python train.py --targets=["voice"] --drop_path=0.1 --loss="binary_cross_entropy" --precondition_frequency=10 --final_lr_fraction=0
Rows from block 5 of a small sound classifier, named by matrix and row number. Rows with one number belong to one neuron. Each number is 128 + 32 x the weight over its row's rms, rounded and kept within 0 to 255. All counts start at 0. Numbers have three digits each.
Before each neuron's rows are labels from the 100 clips, of 14848, where the neuron reaches its highest value: "top examples" is what is common among them. Only what is clearly more common there than usual is listed. The data: single English nouns, adjectives and verbs, spoken by a formant synthesiser in many voices. In brackets: how many of the 100, against the usual share in percent.
# fc1: MLP up (model.blocks.5.mlp.fc1.weight, 768x256), inputs 128-191
# fc2: MLP down (model.blocks.5.mlp.fc2.weight, 256x768, transposed), outputs 128-191

top examples: voice: low voice (100 vs 24.4); pink noise (30 vs 11.9)
fc1.429:155171131129111128157159140139118077159105200140136156160130173135106137116165131165028119095112174153157097133105107166127125140140121107094188124158187111151125117155137136095168123090125134
fc2.429:143218097085099133091104127103064106116130144164152136096083169086108154167164144136064146074180193114130098164117179141157118169131111112150090164132151109178082135092135165151160143122115105

top examples: mains hum (36 vs 12.5)
fc1.636:126106106132094181102128163092158097114170083087097188161159168107138165146124131149117096177187191198133155162084159179117132223112178132114098139125145105131118087088117126157116140097099083
fc2.636:126136065117148116118132160132106120090121134164132121135137083153112106135144081107118112113103097115173105126119148136131088177139117167210165090173136214189109103137156128051111093136130148

top examples: voice: child-like voice (84 vs 25.5)
fc1.201:071073173177106100153141131133140106128111131098142126176089135124139161177169136104143119144112100112124173133139125127106129128101101113144156106106147110167125159104112128128111083141137158
fc2.201:091097104098119095147164174162142106128144125145097155147121090146120104154106099123150134118133121099146101178085114094167105150120086142134148049143065180172131148136153149118124108194187147

top examples: voice: low voice (100 vs 24.4); intonation: rising (63 vs 23.2)
fc1.600:161074139170124090128097145158151198138135138157072163098128150111173125139143105200174145075031101138076143122162153136115128080049137165150121133145074117134102163172094121098079115137115131
fc2.600:112135122114135096142132176139197136118103062136093115126113146136128154163101179131120123162117111132086118125106158127162178089106130101096135127146088129137144153142117158217096166105162151

top examples: voice: high voice (100 vs 25.1); /ɝ/ (32 vs 13.2)
fc1.199:091085128166175125179210148124107084053077129134149084162116111092133098207165156088106206084138119136129128126160114124127147091075064088150162110117180156182117170123118144121152112131159174
fc2.199:107107110077144096126185135182124097135092126127107168118115118145113134144132074113161126107135116095157117113108113111151091124160118099147170071129081163141156148159151152081131103184172177

top examples: voice: child-like voice (95 vs 25.5)
fc1.642:161139122048113169084121096074117166188195076135101085164183135132104093087071148127089068189134123076122136096128140132141148193114178171143106175130119115083132126095134107100109142157153145
fc2.642:148139147111124155114101204110134086148156137127126138128149140112116108140091125142136103151143192102138056062143199161150174101135116105133104130122190085118124094094087168179128163173159141

top examples: voice: high voice (100 vs 25.1)
fc1.84:081099133179093102145171104113149072098105115159139086107085140114143084197189094094123137119137149092132146122168081124124143147082078109156144099140139130166107144152131146188136064145177126
fc2.84:116102118070164118113178137136107105102120151142111122121129104165107132140145097133150147141141125126168149156119118067129106102139108083140167111138110153158133167143169179098099092223199150

top examples: voice: high voice (100 vs 25.1); thin (high-pass) (29 vs 11.8)
fc1.263:077187140132102129195148159112131072125127201109102141119100131138099163110167153177079132123115126119117099137120081165118113135119127176082150092117178111159170124134152140115127118092141073
fc2.263:156178095081111155092108170153128107090114120129162141133080137137093120163129140182083118080162228137104106177103145118138120238130114090138072130128115129159118107106148179184146137130134125

top examples: voice: high voice (51 vs 25.1)
fc1.103:079151153201103128151160108117107058103115078140139115127099120118155118177194086116135151131109126103147156144154089149093134123074080091147134130138130116167118135148120142118140059130137152
fc2.103:085103085084148105123167173159135131119132137148093156163108094145089120152121126132139139112156152105165113161047134090138104125121111158111132082126079142129131162130154162100137125215193147

top examples: voice: child-like voice (100 vs 25.5)
fc1.329:099168107081147130130125123113146171189164111080097101143203146123093105076135126145113135153134093124135148123170170127147117164129160139159075191128123161076130133146149105103125188127124132
fc2.329:157141137115096157102106157101158091156127084091125125156123125112100141134077131150153072128152165119139066072178174134091151138158102116133116134135139072114158100121070137178111133184161165

top examples: voice: high voice (100 vs 25.1); intonation: rise then fall (54 vs 23.7); /s/ (42 vs 20.1)
fc1.384:059129154148130129117141112120193082153131183131165117185143107137134135061130146126085095125181081131132077128136124135139086183134182150119157102139194084127101161149134136104137118140093149
fc2.384:122172103102101169087099175141111115121128119112150137115105161145095133185127131190097158141184199093122059126106173131170120181153136090130092141127143077149139096112087187201114143164145140

top examples: voice: high voice (87 vs 25.1)
fc1.212:058049197175103106207171099107162088107098152129118106115087109104110111191168096100109133126140120128156130111140085103109092140105089121145144110169137146149147160136148154141130099114149156
fc2.212:129090127104167122132155145165112089098105114128128152134116125199147140125132068092157131105117107088155130120141128100147101125136154134151165091130131145154155159129133149102126102249162158

top examples: voice: high voice (99 vs 25.1); intonation: rising (49 vs 23.2); /ɝ/ (41 vs 13.2)
fc1.273:024071105151143102176100154129144117158111063080161103114137127101103157141143132156131128115131099121108189165061141155155157091096151050143128138099150138140113158078152096116108069120122130
fc2.273:104159087139114185094107121167157048140131080131135124083086107168115139167121103220174115132130192115188131150123051144163114142132079164075112162123100166119140116152076119166143138126114163

top examples: voice: high voice (99 vs 25.1); /ɝ/ (47 vs 13.2)
fc1.214:151124136172165111204146054100125171104055154119181108129088105140183102162182102103063139122127116102202117119137063106098119153115077094130150096115102115130089119136135112140159115091156112
fc2.214:128101123105161071156184149154110114113099179183151170156128096187139135144141105061100125090096089077149081129109128129170078116113163097180160115104115135152127106134104150064161124178170176

top examples: voice: deep voice (100 vs 24.9); rumble (36 vs 12.2)
fc1.758:134121139071139147076109201115113108137073160088113172148135120137117123122051128066143086188137161156097167122081132119154127107127110163106116097094124138085127079100171166193144133131149111
fc2.758:130133136156137138097125127132146151118143119101117094170113156133136146175107117097154167169131077133178162156159111084132176091144134137157172099166101119135113086138122159108107095063145106

top examples: voice: high voice (53 vs 25.1)
fc1.586:032092116147138102169179129145126071051099125121162086144095128110102093190169115070145164118148098092138178114127081158123147140076072099195147094123149142189126140127098124165140099158144174
fc2.586:122091103103126141120175141165142093113091126120131176131108101149094127162109091090172119091129141102183110154111126088147104127131101122100170070125089146143125153139161148079121105194150166

top examples: voice: low voice (79 vs 24.4)
fc1.131:125175121129108114180114110145131078149156155160106120135127130103064130093129160138005116070197126101108112154126094155161119122125132133111169106130120140159157118155129126074170157084144132
fc2.131:130145098078091122101078147129044084130123119133154119104098153088110138213138136193081157125174171120140095133150141142175110175125128117187093143143134104145128113089087159176140131106141131

top examples: voice: deep voice (83 vs 24.9)
fc1.702:094069161170118084070112073112157153132142096159165108125131076098163128143142119161163121169076115112142126105152119136114140144069129153138112111128081112080096140123108127156141060180136119
fc2.702:090090081114147098106158132171129111118148076144091131100137117140147116164122139119099133152164153113124081088069175129138122101092151113112144107110041124128131113118107171156105132165163142

top examples: /ɝ/ (41 vs 13.2)
fc1.172:126131151199131079126128079123147158123032191108222068121095128144183113158224154096070158103091128117150110123196046099081134121129089080148122141166124094166082124164129158106131189145139120
fc2.172:143123135125176083135166140206100141118125154160143162128107152165122117193132163142109153137114114109118087132093107109154096106145165082135148150119092075177158094138093171117128128160131144

top examples: /s/ (45 vs 20.1)
fc1.102:136158140161139123134135148110211063146083252116130149195117130118172180118132130133067132071149126147104101139097129100146089158165177112121176118144186095158120145138151139068129115121094130
fc2.102:133221108108094151096118176126120131110136131118132157115094152124108146187145138165075169109173199092127074156090170123163126174157139098117114145130153078178099103132129184177124153132129139

top examples: voice: low voice (91 vs 24.4); rumble (30 vs 12.2)
fc1.676:152177152108119113143124110153115082144148168179122143139139130110092130075134143152026123104147132125159092139116073128157111117152096104117171115162168153134147104175128131053189151113122120
fc2.676:130184106083101114108093128115039092134117116147154120082095183079092126187143131182069160106165190097125095134120158149163130165123126123148111155147147084154124114111083166167168142110143110